config.yaml
arch: "dit"
model: "image diffusion model"
dataset: "close-ups of made-up surfaces with and without defects"
train_examples: 203450
image_size: 32
horizontal_flip: false
conditioning: "none"
objective: "epsilon"
cond_dim: 128
norm: "rmsnorm"
activation: "gelu"
mlp_ratio: 3
head_dim: 32
fused_qkv: false
qk_norm: true
inner_norm: false
patch_size: [4, 4]
layers: 8
width: 128
positions: "learned"
optimizer: "adamw"
lr: 0.0014
beta1: 0.9
beta2: 0.999
eps: 1e-06
cautious_weight_decay: true
ema_decay: 0.99
steps: 19600
batch_size: 128
epochs: 12.3
lr_schedule: "cosine_restarts"
final_lr_fraction: 0.1
warmup_steps: 1960
weight_decay: 0.05
Rows from block 3 of a small image diffusion model, named by matrix and row number. Rows with one number belong to one neuron. Each number is 500 + 25 x the weight over its row's rms, rounded and kept within 0 to 999. All counts start at 0. Numbers have three digits each.
After each neuron's rows are labels from the 100 images, of 14976 (inputs lightly noised), where the neuron reaches its highest value: "peak on" is the class under the peak. Only what is clearly more common there than usual is listed. The data: close-ups of made-up surfaces with and without defects. In brackets: how many of the 100, against the usual share in percent.
# fc1: MLP up (model.blocks.3.mlp.fc1.weight, 384x128), inputs 0-63
# fc2: MLP down (model.blocks.3.mlp.fc2.weight, 128x384, transposed), outputs 0-63

fc1.214:519499514502490455557519499493517482529455531478465472501491546484489500509525509481532509519449507457529476464518502518510471552482462455487535489500524507533498488501489467493494483503507512
fc2.214:498477516551487529544467457486489495508499524475466493507513484472500540449499503427488496508530518487520527483474485477543482562528509521501463493514513512490481518486516498505476512524493502
peak on: bright spot (35 vs 0.1)

fc1.180:486497524563484492481437509481454528512465509487488503502477503515479518496487493537522503494461500463511500525516507491483549531481491531517484520555540495484501485512463492487505518553480453
fc2.180:473501489475501467484474535507511470514493474531542456524518496519509481517498531495519524511484491469469477553518537497539507496483491508474525508509466531506495490512507500527510485494476529
peak on: hole (32 vs 0.1)

fc1.40:553470511487525477499500516478503456448548513478470520522505467507512492512472452486496542492494513503517496511502484543445486488510557484487500523514460549526517514502535522507483516471504484
fc2.40:520539510564489506470495511489513534495482521501517469484528531544490533462473535518540479486456525550499489511500457485507510477497456489509503492506480444512475552489478541522469492489538464
peak on: hole (44 vs 0.1)

fc1.237:550513536489502491503500501510530514504495515491507536503512491486464506518512517550542511493531486518503482499537483514543556494503511554512511488471526500488529499530443542533500535515474469
fc2.237:500553505509541491551472499537495494499486494494486468527491525496504492530500505491505510473532536489514521513493473543494514527482445532513501475525513467506461513534519483516476493494497443
peak on: bright spot (37 vs 0.1)

fc1.160:478493519485534490509505447457502496500465508491542479521511539511498491488497472523551528489442512471511447502477531502510539528505483524529525538538485499449545555482468475514474519533510464
fc2.160:515487434509483509513506452492520515506500476497486525494511468524509501525495499521525476495480477481453517488539571506498511514469456478476522486477458496547477499460509514512506533526502489
peak on: hole (36 vs 0.1)

fc1.94:475507515539513501500518508484518501515499501530471505497526504490489544538480561542482479476486479474473482460474481489502537544512477467457527504482512510440505494517515540504519505557485471
fc2.94:460477512492477474530552496509472528447480537503491508487489514484535537479513521516485520478510510534533502510483490468517455540500509493511502478499472470405484499496507489522504455488527526
peak on: bright spot (62 vs 0.1)

fc1.156:490508494484493486498502517469498502508508463490496504486527503489477544516546559523539473507475448499517487529492494499520483509502523530490429477455512473459477492510497500510556449496530524
fc2.156:495537513492474472436488511526527470510523519491507509512490487527499543501517476504439497503507507482565498513506456465447561464497466510532496494491485509516528497499492468494562502533479479
peak on: hole (30 vs 0.1)

fc1.223:485529525490522462486541495467419456457476474523523471482533513552469507533484462524535518475459499499511467502523511501439502544512512487528524543470550510503515493512501489486496520513502505
fc2.223:466501469481509498498502519528518522519485488486479520480484510513533529528471512494520500483503479500467495496507508510542513494479481527506519503472478526493508561528482473530517471511471479
peak on: hole (68 vs 0.1)

fc1.131:463515527470489561489509476513522499548475507485463490525543514454511500536524513534513506499518463502526551479500496513534554522535476499493529467516484491496499507513480498519518517460483488
fc2.131:473536471486539516482461495531489480510536484465498496478486489498491514471460509432472477515547493485467501532527480510505524494493516467530478511489506502499512492543490501483512494497495500
peak on: bright spot (27 vs 0.1)

fc1.295:516478537522508539500524506519517518500500525506479498523485453481511490522494524516523538491503530493517557457538489536513520531512494493491492515492475539506468509518464519539516555548458492
fc2.295:505457498481510537485509467467490482487482514480539465499503511478487488484501564517500507501491498497495538525514567517538527483467534481500470413493514493467480494474498555497498492456507512
peak on: bright spot (77 vs 0.1)

fc1.153:484490530445496513492493499536493488508527451529479492504496496500528462468522476492530499504586501495480501489490489463517497492487544513538513549487503530519474475491531524495544528519493505
fc2.153:524522493476477494460551541494482508464497505485527497474517510453482476505506504498523528494511488488497517492476528497466500518461458515478514512499509514448504491507492483500508516468451438
peak on: hole (56 vs 0.1)

fc1.248:472530524498501482504487548568506463479480516485510543511469469490488501474463510516516465498471517525535541521469473472438482511504521485487517443488475488563519458511502497496463504495530508
fc2.248:501495487507470490522474499507504488488491518509490492501505515549466504481462429518484500519539545468499485485518494463477531525499498427500495477501495529474508466452462502496475511481483498
peak on: bright spot (40 vs 0.1)

fc1.136:498519528466512511507486524509484525473465481466528536490508498481457498539507531511533510471504463504526519500534512487485526517526480507533509429504520491472511538517474524513503509527488459
fc2.136:484531489519541505532513512530509488547498509545506465509489457505473524520462462509470488505490544531491532494492516476497505538516480555455515442442488443480508469505476511509498498489527504
peak on: bright spot (31 vs 0.1)

fc1.132:509458516510512493520502511541550495512503513485513508521493537497507556465536542521505475518534509504491487506528488499518512481493530495514522475486505502551504437533478502532486515473510522
fc2.132:507481525492547507473518511508496501491475483468505494507517478505494546472521466516508476473527503491520521515524497480460539528493500522512498501511536510530460549522552493518431535477495479
peak on: bright spot (42 vs 0.1)

fc1.91:491477543456480522503503516498497498476540506508466489551480507480548506494508474512509533494504467505498475543460519479505504511533490519477499511486498522525513503530495459478502503527544526
fc2.91:486512504509496550491551482520532506482462525458518508492509534490484544534478484517475508525530519497472503480547544510521491484496470489453474480485496475500512518535545488489540477462495539
peak on: hole (76 vs 0.1)

fc1.14:526497536514539510496505512497473530532486511529489571453512486478473487483449474534513487477504520510467487537475546508476505523519495467541497496521527495483504520460504491555495520502460510
fc2.14:492506482508506514503474459509452412489504524499488501492478505524513491485514492482507504529531487482493467482489517501494496511505534521455491510529500480495509522577491537520480455492474506
peak on: hole (56 vs 0.1)

fc1.122:484498500500495464506480505498491486494485534525558532510520546502457481532482507501511518556490546509473496393515494496521475453499505494554485478524491465451510498510480521513531509483468507
fc2.122:522471514541477551480507519503521483498523525497489517484524490458532471460479532494493522475496518510517523528506511522481507466524501517516499497450536492513520496552506486500525515496502520
peak on: bright spot (26 vs 0.1)

fc1.198:530535507465480524490521517522552493508504495460474493492509507489519499543527481481485497480522491492545524502516517553466479480573493504515486509511472499508471507501524451494508455480532521
fc2.198:538434480497528480458496478485467512483500507478526498490456494498471519472522540499499492484537527531500484512465477482526518458489484496518486516476499507505555481495486524505525498543483496
peak on: hole (30 vs 0.1)

fc1.375:517495507531519477480518484481500500510501510493498482506472522489548453486514499481490469481515468511492520484497515496447501470528550464477508526500474575544449492494510480544493486502519527
fc2.375:467533492542529532505492523457491460495471511506488543482484502527492473531492498473483463495447527475513552488461493479500516524490504486486517482491499504469478462490498507538500457516513466
peak on: hole (34 vs 0.1)

fc1.245:466501524499497517523564511507521479493554546511448506523500525505547484484507464507503522527497469494546512484523516508479477496494492449505490505516537560543455488507469478496459511512484531
fc2.245:503500470470524507491537472542476493484482454491503523511484479471499498488522464496471489535499499489479524511527559531466524426519522521448499495457481519553509484439523530474472477475505505
peak on: bright spot (61 vs 0.1)

fc1.83:508517509477532465501526512511448487508496474492515465481520481510545519537479457538497484479495509484470526512512515519463523487501519493503507534482487498461512477511506480540498534508534484
fc2.83:538505528522508497501508439477523494481467508484489532483481519531505493483518524506486494508490504509512514533507511518497494434515499483509498471471519488512483536449486549507497530488504525
peak on: hole (61 vs 0.1)

fc1.317:508513526481492510506522516480487498491497489500488525492484483555514452475482424503496525531540487453502463522472494472427530497528521524464490537464520531522513521483535490510500487467522545
fc2.317:524481475517467552502466536493539545481520490495519481461520516487487445538482545482521497447480491510463534483506520485552507490487472498492521540490454499498477520483508506528543465481529507
peak on: hole (73 vs 0.1)

fc1.193:493522515521531483492493483502484477512478476504529511526545505505501508472515545523508498448456516529482491531497518440517507475494528534507520487488502513501490470576499480448473507509465487
fc2.193:476454489492483501497476487487539513540505472481483516510499475496514472533515478519482488538464498527506506510536530482476452496453478497517500514461527490437500444522515491478462499529493493
peak on: bright spot (55 vs 0.1)

fc1.327:486504517496476515466515516528501477514487526498457527508531498461492491515518490485489462572471515491510498464504535488486512476511492453514521466493478502599460487492525506503474508533492489
fc2.327:519512486502505512494470493469503498533485496494551521536538512474503501468502496498519500504503477490450469534458500507477514516510469518480515530499535530542527521520514444507443520491521471
peak on: bright spot (76 vs 0.1)

fc1.311:466506515490517523504496516511501485520494536486471495512443516469499477494484462502477531506531518476489516506551483508500523524526520501485505526505506487435573467453502527494473528472473502
fc2.311:493481564523523519522488503466474538483541525500517514517531479474501475497514560522485476481534515501508526484505478533519540572466473510480482512509501483579522528482560535525555485508508480
peak on: hole (62 vs 0.1)

fc1.157:528488503504533513473509453513478494467465529527527495483521480472476548491481488500522502460487532503516443540479439514493527512516514496482490516475494489513494518532516471558506526473521492
fc2.157:516507482489516496471474469507506476527570503493514512520512546507475527530455475511486509486486522493457549510503501527498519575518497523490530528547511481469498480506515495511483492513510489
peak on: hole (71 vs 0.1)

fc1.313:498491503484515513513489553531474497478466457505519513507510509492569472482477480477505509469482476522514394558554491479502528490523492540481449506464490481457499479506482545556535502531518510
fc2.313:518480546512456508539494563480448489469518485547516474528520509516511497524534492499524494469559514494459578522499529514474526532457484518480544512498513527490502479509535485487522501523503490
peak on: hole (97 vs 0.1)

fc1.250:520497516489477492488476527492514476508469499475448491521500507537478478509521493512508525530525464505489526535507542470464490495523487495519492531538515478544468494479479465493510498462539534
fc2.250:481454474499461486467542463460525517479549501493510526474504513539517515509491489469516496477486555474526467510519530519542521478520480533445528505476501488470489559482494515497512518475501481
peak on: hole (34 vs 0.1)

fc1.255:518484498469502501490523536523531479497497523534519534480467527471503500487499468500498500518525517531543494495465506508497493523492495527560471493519476469507503465483532490501530525496533572
fc2.255:486470485447505477490532515498465494501527576500514522528504490510494507512513507455501505453562529492485525503505509444489482511522511480497479503474528478479520558531529481492526564490498494
peak on: hole (36 vs 0.1)